Weights of a small model that predicts nearness at each pixel.
Data: trained on rendered roads seen from a driver's seat, with toy cars, trees and houses, 6.4 epochs.
Rows from block 4, named by matrix and row number. Each number is 500 + 40 x the weight over its row's rms, rounded and kept within 0 to 999. All counts start at 0. Numbers have three digits each. After the name is the row's rms in percent of the matrix's.
# fc1: squeeze-excite reduce (model.blocks.4.se.fc1.weight, 20x160), inputs 108-159
fc1.0 182:435471463473486470463607435393508447413494555523509462473479523485492488500477455520532478562503585497567483530474502515475489467469511442552548477488486497
fc1.1 100:525527473526477539513460427450551461509537424483505561466508478569525501543492455491464522525472435537500498557455510480516534485517504517469470569522469517
fc1.2 036:526507468423572426453482445522564472479540455460431447525539474575499534498564468508468567500557559496464577512542495439542504503510525537536560522542443554
fc1.3 111:526443541460473428514563503497490512491464521494558511530519472495473467527452539451549544558482460524549570457573477511503482451513488476495533439507492496
fc1.4 085:494512483507414501465541480465483473532524506435504481456499543486530481417526445560541422535491499479559468585482515530454492510434580494492459578503490478
fc1.5 083:508506521524516527602485536533490484513454491517488467534497438477441560510517555474511504486530494496448570506445495501457501508521481507509537521461451504
fc1.6 067:496527493454455463497490522482471529459434524434406532461522512551522492560473488494426453475477463501515531537572437513448542520491564411477495539465507528
fc1.7 092:500515468567557557436530447448474493347528610493497477463489538554478522522488467489584480518541559460523399527474505490478414511482526503511489539500492550
fc1.8 101:519467492404474498472558456474468530457452535426479447445555512495445465526527523504461433539491541497546485487545496520479491410593537425495508436455577491
fc1.9 106:450459540474468468519540534580466469455421524516476445481520516452453536448509522527537480509559519479536515403506417530486451476532519495525520450407495475
fc1.10 131:485500512485475471447615451431536509449518535491519468516474497489483518500472489528511450544481569422555522589494493494461484504483537435488533476491488527
fc1.11 039:426514501559540451523456513545535492528507454548476539512529549474515479537485536499517450461464486539510511478548454466487461522528554476521480491535441483
fc1.12 068:445531485530557487462521528563500552499514485490481506453529604544493494534506547545423554510489546557550530469453502560507495498518465571457477507479482513
fc1.13 071:469542493552501452546517542546495494541490525485490530565495489475507493422450518472455490489545517501472531478529549454476539550516413563531523477493469443
fc1.14 118:526508494492453412480489487464468520469463551486398461424497449528566478536490460478475423516521570476494484539544524429498537449570559491510544519498509492
fc1.15 094:518575500468523545452499441508465431423504501553456474491449492418504516522494516488511533518548498467483485447506507465463475549441556494459474493416468478
fc1.16 069:447524526472417555455458486537550477536506442469510527563493602526482471392431484448458551468509495585440510448489564491472483489459435535486498514487480468
fc1.17 139:484522518458442527483522489497453476446510514537468432420484507482496527471502460549539484480547523477543507464520494439525494511479513498507485548456487503
fc1.18 084:479535582512569539523446513489425490463453558479493414528519509412532552513550503511427472545571562492496552499536478481509531501500414490566478477480551525
fc1.19 110:538558510536504525590421563609494556582522486485498466535480499491474480513467521429469563448508390552453510532543577422541524561491421556509471466547491483